python train.py --crop_scale_min=0.8 --targets=["shape"] --depths=[5, 5, 5] --kernel_size=5 --steps=6700 --batch_size=64 --epochs=5.9
Rows from block 12, named by matrix and row number. Each number is 128 + 32 x the weight over the matrix's rms, rounded and kept within 0 to 255. All counts start at 0.
# convs2: project pointwise conv (model.blocks.12.convs.2.weight, 120x360x1x1), inputs 120-239
convs2.6 [106  96 117 109 244 130  82 127 111 107 163  49 132 171 107 135 133 124 255 132 101 106 135 143 134 181 144 128 138 124 133 110 136 152 133 149 123 153 133  94 142 126 104 130  59  98 124 128 180 122 130 136 124 147  55 136 140 188 128 120 125 112 147 147 147 139 135 124 100 131  96 128 126  87 130 122 136 113 127  99  67 128 136 100 135  74 101 115 114 171  89 111 132 107  70  54  99 136 127 181 196 117 133 160 104 123 136 163 147 121 168 131 103 106 133 133 172 126 137 133]
convs2.7 [ 95 129 133 156 148  78 103 117 100 112 181 118 139 129 103 126 125 119 143 135  71 149 139 134 134 144 149 111 115 127 136 112 127 129 139 126 131  78 133  78 107 108 131 188 108 160 117 122 228 135 138 123 122 105 106 173 124 143 122 104 123 134 142 130 129 136 114 107 114 153 126 127 166  90 117 139 125  90 142 166 166 140 146 145 146  90  81 134 129 102 118 128 125  67 105  90  59 119  93  63 141 181 134 124 157 133 134 255 116 125 163 113 178 114 119 137 132 124 115 134]
convs2.8 [ 78 124 102 107 181 121 136  78 137 146 140 120 137 125 140 117 121 113 219 128  84 153 110 122 124 164 108 144 127 121 129 131 139 116 148 102  98 114 123  17 110  87  95 173 136 120 134 117 169 117 125 122 126 124  92 126 133  75 200 139 127 124 152 110 116 146 174 153 151 149 114 141 102 127 159  94 134 112 154 148 127 110 148  86 103 120 163  91 168  87  88 143 124  77 126 126  64 134 134 159 113 140 143 125 137 133 137 189 110 128 142 135  98 136 139 147 142 134 120 154]
convs2.9 [ 79  53 140 220 111 105 119 164 123 154 133 124 158 149 108 120 154 136 165 131  57 125 133 125 135 174  97 152 202 128 132  92  95  82 162 108 131 168 126 144 132 115 132 146 190 107 133 128 104 110 136 138 124  95 159 146 132 116 128 136 137 115 128 160 140 114 136 142 137 165 144 124 114 174 144 137 130 154 111 167 206 115 114 113 149 113 153 133 136 170 180 116 126  86 128  90 151 127 141 157 120 133 121 179 124 123 126 179 128 118 175 119 131 140 167 133 139 131 139 123]
convs2.10 [132  59 210 255 171 117 135 202 134 114  68 127 130 137 127 120 123 135 115 139 193 141 136 127 131 159 123 120  81 119 108 126 145 173 166 112 143  98 122 171 145  63  90  49  68  83 119 127 208 132 135 137 137  97  37 156 134  20  66 141 150 133 142 125 110 132 107 119 153 166 103 129 126 124 138 150 135  84  97 117 102 120 119  31 132  69 157 104 148 115 107 124 230  96 117 195 187 129 101 110 143 117 135 112 138 122 123  15 101 119 169 121  79 113 109 118  79 127 115 118]
convs2.11 [201 102 145 217  76 127 153 122 128  92 131 103 132 118  98 125 114 137 161 148  36 122 112 142 142  88 142 137 157 141 124 113 129 147 205 103 120 179 139 122 171 130 227 150 151  55 125 144 148 117 123 137 142 141 165 167 131 166 163 141 128  87 120 112 119 135 124 145 128 105 134 146 145 136 131 148 135 194 125 157 138 124  97 116  86 149 131 113 151 126 116 131 111 196 127  63 163 125 149 157 113 171 127 161 101 128 128 227 140 132 208 121 161 123 115 124 153 132 136 133]
convs2.12 [ 90 167 111 107 185 131  93 162 148 148 137 137 132 109 118 122 129 125 255 117 161 126 163 105 117 129 154 149 225 127 126 121 122 141  79 113 111 118 105 139 128 150 108 157 116 150 142 110 117 111 129 116 108 163 133 127 130 231 125 101 171 168 139 125 113 110 145 117 135  85 113 100 156 120 149 110 122 215 133 118 143 108 151 130  22 135 137  43 110  99 132 130 159 160  97 131 114 130 140 161 150 151 122 157 125 128 124 196 127 132 112 120 105 122 153 125  95 119 120 105]
convs2.13 [113  91 199 123  69 127 167  34 114 125 116 145 157 135 136 118 114 111 141 134 150 124 150 126 127  97 113 140 124 120 120 124 109 115  77 107 101 177 138 131 152 214  65 120  96 181 140 130 120 128 130 122 120 175 126 141 127 127  91 155  97 165 134 110 116 120 122 131 149   6 108 110 156 131 118 147 120 196 127  91 167 133 127 109 175 143 124 156 141 123  77 119 136 144  94 186  84 132  94 151 174  56 130 100 123 135 146  92 140 129 122 133 149  98 132 127 176 139 136 139]
convs2.14 [ 55 212 121  97  77 141 144  94 146 127  77 120 123 121 144 114 118 116 191 129 173 117 123 126 128 148 134 126 123 122 122 106 130 126 178 136 123 112 117 194  80 118 150 105  86  86 134 124 168 119 130 105 124 151 164  93 125 215 123 141  88 111 150 102 105 126 183 101 109  65 132 108 119 141 135 118 109 174  95 104 180 113 114 119 157  86 168 102 120  64 114 136 109 143  82 123 117 122 119  99  59 216 112  73 105 134 138 204 121 135  92 126 177 115 133 140 178 145 131 156]
convs2.15 [ 94 229 138  90  98 123 177  60 126 103 158  98  97 125  85 129  94 115  84 126 108  97 127 119 126  25 155 139 164 106 124 105 130  99  93 140 126 154 114 150  95 150 156  80  88 109 134 124 129 129 128 114 135 143 168 152 128 106 120 130 167 130 156 106 118 139 164 126 107 117 199 112 144 138 128 141 146 137 133 114 159 127 124 156 197  85 143 144 147  64 118 121 144 162 116 118  89 128  98 103 127 127 128 133 126 124 128 207 132 132  64 120 180 121 112 134 132 129 128 119]
convs2.16 [166 177 138  70 169 109  97 132 146 126 138 107 132 133 112 126 144 131 146 128  92 138  92 122 131 114 135 118 132 128 143 131 111 153 199 127 128 117 134 132 144 173 128 103 172  96 129 142 162 125 142 138 138 134 133 115 138 170 164 118 141 100 123 119 149 132 141 131 158 130 129 128 103 114 111 183 139  76 134 128 147 114 130  50 203 132 114 127 109  94 141 137 156 113 146 151 190 148 129 154 108  87 147 152 130 133 144   0 117 129 117 138 110 123  94 125 130 136 124  99]
convs2.17 [119 144 156 145 186 131 179 147 114 142 111  83 109 141 161 146 121 137 121 124 139 143 155 127 125  93 170 149 230 147 161 122 157 182  52 147 123 166 122  63 134 113 255  62  94  76 172 135  35 148 137 145 135 107 187 147 145 190 105 150 136 129 113 129 136 117 207 154 111  74 110 156 103 130  98 148 129  95 151 170 118 135 134 201  94 130  92 148 152 125  81 151 168  62 156 173 104 136 112 176 146  17 126  80 150 142 134  48 144 133 223 135  93 105 179 138 121 131 138 143]
convs2.18 [160  96 214 107 148 134 195 166 123 146 162 145 119 124 134 107 129 108 202 110 247 109 124 117 113  85 136 124 146 117  93 118 105 154  14 102 110 160 112  12 105  74 104 127 128 105 126 113 154 120 127 108 118 120 162 121 130 132 139 118 151 111 126 154 132 132  97 135 109   1 135 109 122  84 113 132 136 116 121 147  30 163 111 137  86  99 113  76 140 159 198 134 127 141 135 108 192 141 156  64 163 105 126 121 127 135 138 255 143 130 255 137 124 121 152 143  99 124 149  99]
convs2.19 [158 111 219  38  93 136 145  49 124 140  94 135 124 138  50 124 129 128 196 131 120 113 129 122 140  57 125 131 117 105 120 152 163 165  63  94 111 147 141  88 122 116  88  89 145 222 118 125 147 125 115 126 131 172  67 120 131 183 203  95 130 137 127  89 107 134 127 131 120  66 122 120 172 110 135 132 127 146 118  88 155 125 141 109 139 151  87 112  95 130 167 150 137 169 123  18 133 129 114 146  53  86 134  59 132 123 138 182 125 138  90 115 131 155 114 142 169 141 135 147]
convs2.20 [ 87 162 159 170 125 131 114 160 143 132 142 169 129 141 125 125 117 111 160 120 206 149 122 130 142 144 148 122  58 112 127 132 127 137 169 114 134  88 145 130 130 164 160 120 108 167 147 133 157 120 121 128 133 137  99 164 128 134 150 114 190 101 100  99 112 127 132 131 108 172 172 119 168 123 125 190 130 182 120 120  37 123 118 159 183 145 146  86 109 105 148 115  89 175  88 178 194 120 101  88 119 134 121  94 161 132 135  98 134 122  68 140 144 134 121 133 123 124 137 131]
convs2.21 [124 130  70 118 143 154 186 121 109 134 114 116 137 135 115 137 143 123 135 137 139 136 112 147 147 126 124 120 180 128 128 116 152 136  84 150 147 130 141 160 142 131 238 118 106  74 148 141 145 128 133 132 144 146 137 147 132 178  66 128 111  95 145 133 123 115 196 155  92 165  77 157 126 145 119 104 131 145 141 135 124 125 120 176  76 143 119 156 136  81  82 123  71 101 123  73 144 125 134 199 184 130 139  85 131 123 129  30 134 117  34 123 156 145 128 127 116 130 134 120]
convs2.22 [177  82 159  76 179 133  81 212 115 127 114 104 134 134 144 122  71 117 237 124 130 107 114 120 118  67 127 142 140 118 126  73 125  61 148 135 133 104 145 209 159 145 138  88 177  45 133 118 135 126 126 132 134 113 110 188 112 186 171 145 179 116 138 140 134 101 117 136 122 151 108 143 125 113 140 116 130 102 112 139 184 132 130  91 124 144 114  65 159 175 143 109 132 187 108 138 188 121  87 159 146  29 120 119 113 131 138   0 105 126  73 142 160 106 140 140 106 141 142 127]
convs2.23 [ 88 123  12 162  68 141  77 113 123 121 152 193 121 129 138 122 108 118 112 118 118 113 134 110 122 182  93 154  93 125 118 134 122 122  76 103 120 203 115  81 158 192  94 132  66 178 109 126  44 116 124 129 124 122 111 179 123 255 142 122 114 153 141 139 108 152 179 128 116  28 172 119 147 110 134 187 124  79 145 156 187 150 123 160 112  67 180 211 138 250 143 142 127 116 128 194 105 134  71 152 183 180 138 133 147 136 136 160 142 131 113 131 176 105 154 131 148 127 127 108]
convs2.24 [157  73  71 209 125 101 163  83 110 116 118 125 116 145 111 123 146 139 168 120 183 115 119 108 130  87 166 162 124 122 137 135 114 156 104 130 114  91 142 168 109 205  99  41  82 160 132 123 139 134 125 135 125  69 117 127 138 222  99 115 101 149 103 168 132 119 148 123 209 172 163 120 101 143 107 133 132 140 132 141  47 121 115 106 124 109 143 207 124 169 117 134 162  43 143  86 199 129 114 101 176 101 144 136 121 124 145 205 137 129 186 140 148 107 143 139  96 127 136 131]
convs2.25 [135 234 152 124 134 147 100 122 118 139 161  78 123 134  69 119 130 123 155 127  58 126 104 112 128 120 127 149 135 131 128 118 115 128  98 146 137  98 126 134  96 169 107  95 138  92 139 136 140 119 127 124 129 111 148 132 135 211 136 112 119 115 135 143 121 106 159 132 122 194 105 105 159 136 149 147 142 214 123  83  53 152 134 157 198  82 123 171 126 204 194 140 124 138 132 130 131 131 127 212  82  27 144  99 132 133 105  68 108 128 177 104 118 106 143 111 105 117 127 108]
convs2.26 [119 119 133 138  67 165 136 172 145 139  78 134 145 149 177 143 114 115 207 136 140 168 149 150 140   0 128 171 144 129 133 105 169  90  73 137 150 148 142 207 139 134 102 128 149  86 155 133 106 133 140 143 140 167 223 163 145 122 168 130 103 134 119 112 124 132 145 140  59  34 118 138 182 149 122 133 112 180 109  78  70 142 114  95 118 128 154  82 137  69 120 150 103 125 174 104  72 134 150 148 146  94 134 144 144 131 117  88 123 135 155 109 188 141 144 131 107 135 122 106]
convs2.27 [ 72 129 154  40 153 134 124  69 125 150 128 147 137 146 103 127 150 119 200 118 159 134 134 134 129  20 137 137 220 100 120 126 131 166 159 150 120 165 124 105 125  99 119 156 132 136 147 125 182 131 117 122 135 145 141  90 125  50 120 150 133 153 131 141 140 129 148 147 145 119 107 127 101 119 112 151 148 114 118 171 219  92 111  51 191 153 137 140 151   0 174 119 118 122 111 226 177 124 116  70 117 174 139 150 135 124 117 143 118 120 187 117  70 117 146 135 124 122 134 148]
convs2.28 [147 102  51  48 178 132 172 107 111 141 129 182 142 116 189 123 120 135  41 124 121 136 128 137 128 137  93 129 135 137 134 139 128 136 143 117 130 224 114 160 164  99 143  68 164  53 139 140 117 139 143 133 126 126 180 128 130 101 143 136 161 184 131 123 120 135 130 117 138 166 148 104 155  99 128 132 125 160 124 140 153 152 144 138 179 143 175  90  94 190 121 142  72  37  49  80  56 125 140 191 148 109 131 177 124 124 114 150 118 118 233 125 166 100 100 127 140 113 127 100]
convs2.29 [159 196 181 183  90 143  94 105 105 154  87  96 133 137 140 126 142 130  68 120 202 123 143 129 123  79 102 142 208 133 140 162 144 182 198 164 135 171 135 167 132  86 120  75  60 110 130 123 170 135 105 133 131 123  61 172 128  36 139 128 125 130 134 107  99  96  91 121 120  87 133 125 165  70 117 110 116 113 129 129  38 129 116 255 115  58  65 143  99  15 109 110 143  52 150 152 141 125  94 101 140  79 123  95 112 126 133 255 134 125 172 136 125 143 164 133 100 136 123 119]
convs2.30 [132 116  42 255 136 119 107 168 141 119 135 110 103 138  94 119 133 129 207 134 145 120 133 122 128 100 156  96 186 111 109  89 119 108  72  99 124  94 117   5 109 202   0 169 159 132 134 130  99 133 115 129 135 158 184 127 134 148 245 127 107 113 140 121 115 163 140 118  90 101 162 136  92 135 124 112 105 181 140 134  70 121 128 104 112 127 103 109 111 181 107 145  94  73 131 107 126 131 167 151  53 173 140 130 145 124 116 245 139 110 149 123 149 174 146 111 111 118 128  99]
convs2.31 [110 251 147 255 139 128 113 106 164 123 118 133 122 141  54 134 173 147  97 135 111 132 154 134 131 108 128 154 193 126 140 147 125 223 255 164 135  73 122  74 112 167 167  73 136  84 123 136 145 146 139 124 131 125 133 112 138 128 202 153 130 128 115 145 124 130  81 124 112 102 108 145  40 113  87 119 129 188 147 129  81 119 147  61   0 120 108 128 141 193 123 150 143 218 154  84  97 120 182 155 116 155 114 199 124 129 136  13 138 128  58 112 150 123 103 131 112 126 137 130]
convs2.32 [149 124 155 136  91 120 154  73 114  99  43  87 163 103 126 133 122 137 162 119  93 144  98 132 120  61 118 133  71 139 119 112 122 118 107 120 106 195 136  27 153 155 123 210 171 159  93 141 130 129 137 131 129 146 116  99 125 180 176 130 116 146 137 120 127 151 125 147 177 178 103 158 115 117 123 186 134 105 125 132 132 146 138 173 160  86 144 178 127 117 116 144 124  55 178 201 151 135 163 163 168  96 134 184 144 125 138  43 130 129 123 119 159  87 101 135 107 125 127 131]
convs2.33 [ 96 155 166  13 149 138 117 174 140 110  62 113  86 118 113 136 118 119 111 125 228 120 113 117 119 183 124 112  88 132 126 131 109  75 109 121 106 101 112 157 108 199  57  77 192 155 123 127  58 122 119 107 126 173 115 104 123 119 139 117 136 142 145 118 111 133 126 118 147 161  71 125 153 128 141  94 101  88 118  96 123 135 110 125 134 106 150 139 142  69 117 125 143 167 115 179 109 131 164  79 116 200 141 119 124 127 138 169 117 120   0 126 119 121 168 126 143 147 127 128]
convs2.34 [ 92  46  86 117 116 110 157  93 115  99 144  87 142 117  84 129 115 125 151 128  75 136 134 124 117 155 134  89 105 142 122 144 127 145 159 149 124 114 135 217  95 194 129   2  93 107 128 123 177 122 120 141 135 122 140 126 126  84 172 162 125 140 118 133 128 146 151 111 140  60 140 125 175 104 115 122 133 174  90 130  93 137 112  44  36 136 137 205 103 119 173 122 119  13 130  94 115 133 122 119  78 204 120 119 127 133 143 255 129 143  93 140 141 144 120 150  94 131 142 159]
convs2.35 [ 37 179 121  70 171 155 125 145 143 147 154 116 127 130  69 126 142 126 193 118  96 118 102 112 124 174 127 152 149 137 127 123 114  69 127 131 119 193 106 145 120 187 112 111  99 148 115 123 167 121 130 140 124 185  93 128 130 105  54 102 111  82  95 116 109 129 119 128  94 193  99 135 110  92 158 112 124 233 116 107  82 108 112  84 102  96 142 113 134 185 115 123 169  68 137 170  36 113 118 155 101 149 111 139 101 142 131 147 110 143 153 125 217  89 115 129 132 135 120 157]
convs2.36 [147  76 101 168 157  96  78 196 158 119 115 144 118 118  96 104 142 117 188 129 116 103 106 108 114 213 120 129  87 135 120 138 102  44 112 150 124 166 126 101  94 150  77  57  85 146 117 117  66 111 124 131 128 128 138  87 125 185  18 114 121 101 133 137 127 124 122 132 122 199  87 132 110 104 133 153 129 119 110 111  95 121 116 167 170 116 136 170 118 151 160 111 104 142 107  72 142 125 126 140 134  11 115 132 117 130 134  74 140 134 184 126 141 124 102 124 114 118 127 109]
convs2.37 [140 101  57 198 140 121 131 165 148 135 117  80 135 136 123 129 126 127 154 123 174 156 132 133 131 184 131 157 205 118 150 143 132 144 129 107 126 143 125  96 155 219  76  95  92  83 152 126 184 134 122 130 125 121 130 145 133 244 189 148 168 137 105 155 112 125 136 115 128  47 147 145 107  86 137  94 120 145 128  51  23 130 115 188 135  96 124  15 102   0  99 118  31 236 111  67 135 121 122  87 149 135 123 149  94 132 124 163 140 128 212 137 187 133 140 126 158 133 130 123]
convs2.38 [ 90 170  79 108  83 127 151  71 136 112 153  96 136  98  86 133 109 135 232 132 105 140 147 124 128 129 148 113 164 127 131 135 101 168 128 110 117  84 116 118 108 165  74 118 100  55 148 133 138 128 130 141 130 100 170 124 134 216 218 122 169 129 112 113 118 146 135 117 119 154 225 118 156 117 114 125 125 119 128 146  24  93 122 136 127 140 115 200 104 135 175 139   7 128 140  29 166 120 102  69 115 141 123  83 118 119 105  79 109 125  92 108 199 112 109 107 139 119 122 101]
convs2.39 [ 45  98  75  89  61 133 160 125 150 116  67  67 134 143 119 130 128 142 127 120  40 140 136 126 126 106 109  99 119 151 136 145 138 145 210 152 122 192 115 148 123 119 179 142 128 134 144 139 100 128 145 133 115  56 102 111 136  85 140 158 124 133 122 139 139 162  84 110 177 111 116 126 138 187 130 143 128 255 121 100  84 139 140 193 120 152 147 100 132 139 203 144 158  83 174 230  95 148 144 176  95 146 133 150 141 130 121  12 140 134 168 150 174 138 124 120 128 134 142 141]
convs2.40 [150 148 188 103 138 131 135 168 121 122 193  88 153 140 137 141 128 124 110 140  85 144 163 137 128  97 140 126 212 118 138 143 149 148 236 145 135  93 132 114 120  73  92  35 133 163 120 141 144 145 128 136 140 154 157 147 129 147  93 129 124 120 139 166 148 109  51 135 116  92 152 153 148 164 141 150 144  69 134 102 131 102 131  73  72 128 130  88 123 228 109 132 124  96 185  64 152 124 137 185  89  35 115 217 150 120 119  90 145 136 201 155 125 102 134 126 134 124 122 130]
convs2.41 [ 86 100 104 153  98 140 111 215 127 137 143 102 147 134  72 144 160 127 126 133 178 155 176 137 137 149 143 150 120 126 154 132 169 159 191 148 138 128 130 165 127  90 210 173 107 152 162 133  62 152 131 140 132 107 123 150 143  81 193 147 104 133 123 115 105 139  89 120 105  81  51 139 104 120  74 159 102 137 122 128 111 142 114  71 160 158 119 150  90 151 131 111 116  91  88 101  40 130 126 161 160  39 128  19 113 137 134 149 154 134 218 148 200 142  97 150 131 125 121 113]
convs2.42 [186 148 221  72 114 124 109 137 135  90 168 107 118 146 153 134 142 128 172 129  37 128 150 132 132 136 132 121 125 126 131 141 143 121 192 131 114 167 123  94 102 178 195  50 143  67 120 136  58 131 122 117 134 166 130 121 130 255 152 129 118 122 111 140 143 129 122 128 147  96 129 146 104 148 121 130 137 125 131 166 137 110 139 195 141 154 135 179 106 129 155 148 108  35 166 207  71 122 148 185 185 140 128 162 150 116 109   0 117 124 223 106 105 141 132 116 149 127 116 133]
convs2.43 [164 130 103  78 179 105 149  61 148 152 143 123 141 135  89 125 126 129 157 129 169 111 133 126 128 122 110 141 166 123 131 191 127 150 158 144 123 142 116 255 126 199  78 114 117 175 122 114 159 125 132 110 135 188  62 126 130 151 177 127 172 114 162 121 139 140 142 134 125  42 103 104 106 134 103 137 129 128 138 135 137 132 132  74 113  64 155 127 128 212  99 126 108  75 169  61  99 123 153 141  85 110 132  75 110 132 121 217  99 134  91 113 172 120 161 140 146 121 112 140]
convs2.44 [131  81 232 154  99 115 110 213 133 138 122 128 137 136 186 129 137 137  84 129  98 144 132 133 129 162 142 127 136 143 138 118 130 129 169 130 135 102 108 139 150 202  50  26 117 158 137 133 190 133 134 139 143 122 144 134 138  21  77 158 120  94 110 138 127 155 120 131 122 110 127 121  96 141 110 158 138  77 121 198  77 146 114 166  78  87 132 102 110  94 182 130  93 134 116  85 186 119 119  71 112 202 123 142 130 119 113  57  99 116 116 133 106 117 141 119 126 127 121 102]
convs2.45 [111 196 160 113  98 109 104 139 133 121  91 159 121 121 137 123 131 114 146 124 124 109 149 104 120 207 116 152 165 125 119 128 118  85 180 144 114  20 111 252 105 167 142 151 191 182 122 120 149 121 126 117 118 140 144 108 132 255 108 110 122  93 125 143 124 122 153 124 117 102 143 126  56 115 121 128 134  26 110 131 216 125 118  67  30  78 162 143 105 130 168 133 153 154 100 216 173 133  98 120 116 155 122 101 156 134 125 166 142 123  71 118 128 111 158 133 112 121 119 113]
convs2.46 [206 203 143 110 124 157 142  44 122 138 167 140 130 145 144 129 126 126 101 117 207 127 127 129 117  60 129 117 150 137 109 107 125 124 194 115 137 118 122 186 126 139  97 199 126  82 120 115 187 110 129 129 126  90 134 150 119  88 117 119 117  96 141 142 134 120  81 144  97 172  24 110 165 132 124 151 144 116 128 144 229 147 133 113 134 121 116 136 138  86 161 117  92  43 165 114 157 128 124 137 123 129 142 140 103 134 126 160 121 135 155 134 170 105 128 136 112 137 128 139]
convs2.47 [ 86 100 141 109 144 146  98 174 119 121  99 167 147 143 144 138 164 153  96 140 195 143 147 133 137 255 143 119 102 156 138 126 122 157 248 137 128 125 110 127 136  75 169 122 127  58 139 139 148 142 132 156 137 102 173  98 129 120  44 133 117 167 137 137 131 119 129 137 122 132 175 126 126 137 110 173 133 142 131 108 179 140 139 180 140 167 148 167 126  40 147 140 147 191  88 103 107 133 126 233  98 162 127 124 134 122  99  29 117 129 151 130  64 116 123 123 116 117 115 109]
convs2.48 [101  92 160 161  73 139 120 124 162 151 114 100 149 127  92 138 146 142 115 138 107 154 100 141 135  95 136 145 150 147 136 105 153 104 169 155 135 218 132 122 157 102 121 164 144  94 144 130 171 133 138 130 137 156 116 113 140 179  80 145 141 135 117 145 134 150 165 143 129 156 123 151 104 161 155  98 126 212 122 161  39 138 133 154 201 156 117 217 110  99 142 144 120 109 124 144 113 133 151 161 103 168 147 115 130 118 118   0 118 123  98 115 111 125 155 126 180 119 124 145]
convs2.49 [ 96 100 144 138 186 120 128  85 119 118  63  98 103 125 137 129 124 122 140 128 188 123 138 125 136 134 149 141 155 123 131 147 151  87 191 128 120 155 162 202 149 207 108 140 168  75 133 133 143 125 133 136 142 117 122 122 137 221 149 143 114 122 136 100 124 139  98 128 151  97 116 146 130 138 108 145 137 138 129 128 170 105 119 127 108  97 107  93 159 135 123 116 169  94 131 163 135 116 135 184 119 144 147 131 141 128 135 105 125 123 156 114  69  99 150 128 134 132 113 123]
convs2.50 [ 85 100 126 124 111  89 157 208 126 127 127 132 110 124 158 128 112 120  46 117 251 112 127 138 132 105 141 125 135 115 114 110 132 133 114 124 119  73 130 126 156  27 201 200 144 113 117 117 173 139 127 116 130 113 109 139 128  91 111 126 157 106 107 122 137 151 166 140 178 233  46 125 162 133 151 142 112 132 139 124 181 127 131 187  87 168 112 133 140 114 113 137 137  71 129  64 137 144 143 137 136 204 143  71 126 128 132  50 137 119 160 114 117 117 129 131 158 134 117 114]
convs2.51 [116 100  79  62 122 132 149 144 109 108  62 135 114 147 119 110 131 118  93 119 129 162 155 117 121 121 140 114 212 120 117  78 127 127 156 150 139 205 122  92 156 158 113 199   0 125 137 125 167 134 118 119 125 156 119 144 121 105  95 121 128 111 107 114 124 112  92 137 116  84 169 137 163 120 109  95 112  47 116  86 134 129 154  99  90 113 113 117 119 113  97 128  65  57 153 160 108 132 163 129  77 124 126 144 113 133 114 185 148 135 220 148  98 145 135 131 183 144 131 123]
convs2.52 [131  37 109 133 196 144 108 158 118 116 132  93 119 119 184 116 106 121 119 114 101 116 130 117 125  75 132 131 191 127 116 144 118 112 109  94 122  83 129 146 110 111  93 210  44 156 138 115 148 135 131 123 121 169 166 152 128  42 183 143 116 118 118 104 140 123 104 138 154  60  46 133 150  79 120  95 141 153 125 138 132 133 131 114 140  85 100  90  95 137 148 127  56  62 100 167 122 124 144 176  53 141 127 141 115 134 138 125 122 123 161 144 144 153 117 142 165 144 127 106]
convs2.53 [255   0  37 179  59 130  95 134 114 111 170  51 116 134  39 127 102 129  86 129 165 125 134 137 125 125  89 120 125 131 122 150 144  93  97 129 131 156 126 209 153 131  46 131  80 178 105 118 152 109 123 128 124 132 164 150 131  79 119 125 123  98 131 147 121 128 196 111 115 162 158 139 113  84 102 116 130 102 144  89 149 131 141 154  33 130 163 120 128 191 124 144 142 149 149 255 165 126 119 159 170 119 127 122 139 127 138   0 125 131  65 114 145 116 140 137 140 126 134 119]
convs2.54 [166 182  41  39 145 114 127 216 130 114 127 114 123 117 128 128 132 131  95 128  62 142 142 128 128  68 148 144  74 110 108 148 115 104  58 142 118 175 128 137 154 131 198  79  57  89 146 135 142 119 125 127 123 152 140  90 127 115 112 129 112 130 132 146 115 120 144 129 123 161 132 148  55 132 159 164 120  64 120  99  68 134 130 128 118 142 135 204 143 149 171 120 125 136 154 160  77 129 138  79 165 112 122 138 145 123 123 130 129 121 183 113 154 111 133 120  94 124 113 100]
convs2.55 [165  13 138  43 141 125 131 113 132 116 139 198 116 125 165 131  97 124 116 128 158 135 147 109 130 148 111 119 175 133 115 149 116  69 186 111 130 255 132 164 129 131 151 143 137 145 102 123 154 128 129 123 139 165  83 110 124  75 152 139 114 124 138  89 124 114  53 111 112  45 160 118 120  89 113 140 130 179 113  97  38  95 144  37 187 114 106  10 120  65 162 118  45   0  87 155 112 128 100 207 188 174 118 105 112 128 150 198 136 136 255 124 135 132  95 130 170 133 127 133]
convs2.56 [198 152 140 210 219 128  95 139 114 103 152 125 116 119 125 118 119 104 118 122  76 100  95 133 128 119 103 107 121 131 124 127 134  92 156 126 125 139 122 187 112  58  97 145 175 117 108 118  38 116 120 118 116 155  86 120 119 143 145 132 140 122 125 137 146 126  52 137 160  82  92 139 213 140 135  98 138 142 120 129  35 127 135  90 123 104 134 131 112 109 117 112  89 172 122 147  65 135 206 130 135 218 142 111 131 129 125 104 130 124 180 117 102 126 154 141 107 123 118 167]
convs2.57 [161 109 173 202 101 138 169 192 132 138  95 112  95 130  73 117 136 122 161 115 180 135 119 113 119 134  83 111 122 156 122 126 111 122 174 128 138 142 109 172 141 111 159 195 146 173 110 130 111 130 118 129 116  94 136 109 121 117  75 138 135 132 124 155 102 131  91 123 123 120 174 121 110 120 137 164 137 187 104  91 163 135 129 163  81 178 113 119 123 167 128 117 142 115 127 199 104 117 109 184 160 107 125 179 144 117 127 157 126 115  93 113 108 118 170 131 151 126 137 124]
convs2.58 [ 35 111 163  39 100 108 134 106 159 121 130 126 122 140  80 133 142 148 118 136  93 160 169 133 143  78 151 109 143 149 126 178 128  97 137 155 133 110 110 122 130 117 127 116 135  79 148 131 171 126 140 130 130 196 181 125 131 105 170 144 133 197 132 136 141 136 130 163 123 163 109 135 119 146 150 114 146 159 122 119 125 121 159 137  94 125 135  79 141 127 156 148 147 132 164 190  46 136 186 114 133 125 127 132 143 121 116 103 145 132 127 121 105 144 124 129 138 124 119 130]
convs2.59 [114 208  55  95 113 120 132 110 103 124 114 167  90 126 176 121 113 109 117 128 155 110 125 125 127  47 132 148 169 127 105 108 118  89  91 133 138 176 143 140 171 154 161  77 173  92 141 131 118 118 119 122 136 168 146  83 128 118 160  93 163 180 147 130 116 120  80 155 132  99 207 151 148 150 101  82 136  87 117  92  96 109 152 132 118 108 146 145 130 157  82 112 150 131 129 170  85 127 154 188 136  74 124 129 138 133 124 203 137 136 156 138  58 123 146 140  89 151 129 141]
convs2.60 [151 140 155 167 123 172 144 136 115 160 173  86 159 136 131 116 114 129 124 122 164 111 131 132 130 122 102 115 174  97 112  80 135 144 254 104 121 141 108 153  96 177 101 154 135 167 111 116 198 115 120 124 118  95  89 149 120 214 165 118 131 110 121 152 135 151 120 132 128 153 126 159 129  70 113 145 131 109 141 176 192 117 129 177 118 159 150  76 113 112 130 136 138 151 138 125 148 136 161  92  98  51 127 125 130 125 147  78 132 136  58 136 107 127 138 147 143 124 127 134]
convs2.61 [ 34 130  77  50  88 170 183  77 148 133 143 155 105 115 110 126 116 108 108 119  94 108  97 115 118  29 122 139 169 105 110 145 126 108 108 125 104 137 119  84 147 233  57 130 158 115 128 127 119 119 122  95 119 128 114  99 121 108 157 123 100 114 131 132 115 126 110 133 136 121  48 142 133 154 134 134 126 117 132 137  65 123 130 129  67  96 109 111 111 124 125 126 115 134 117 107 107 132 130  93  80 104 125 146 120 118 124 255 130 129  95 105 111 124 131 123 144 133 132 110]
convs2.62 [187  88  85 171  71 101  75 145 133 130 139 113 134 134 125 118 113 123  81 124  64 127 138 113 119 102 142 114  17 116 126 132 113 125 153 143 109 119 125 175 144 188  84  47 127 176 116 117 125 129 131 130 118 152  90  95 121 124 129 102 162 112 106  92 122 135  84 100 107 181  81 121 155 133 150 113 127  33 122 143  87 117 126  27 168 143 125 143 153 255 182 101 116  64 165 146  99 129 156  77 167  48 108 150 114 139 128 255 136 137  81 144 174 126 167 135 101 127 142 155]
convs2.63 [135 140 139 157 101 134 143 126 137 155 137 101 141 119  89 135 118 144 110 136 108 124 151 122 125   0 116 141 111 109 131 120 132 156 117 119 131 114 121 108 113  85  57 200 146 100 138 131  76 139 137 129 121 101  88 118 137  43 140 137 131 150 106 183 129 130 121 137 145 255 144 111 109 174 142 140 128 202 159 141 137 119 142 224 138 125 124  66 138 208 152 159  99  97 113  91 156 128 114 129 139 182 125 140 150 122 112 111 144 120  86 129 154 102 141 112 132 113 115 121]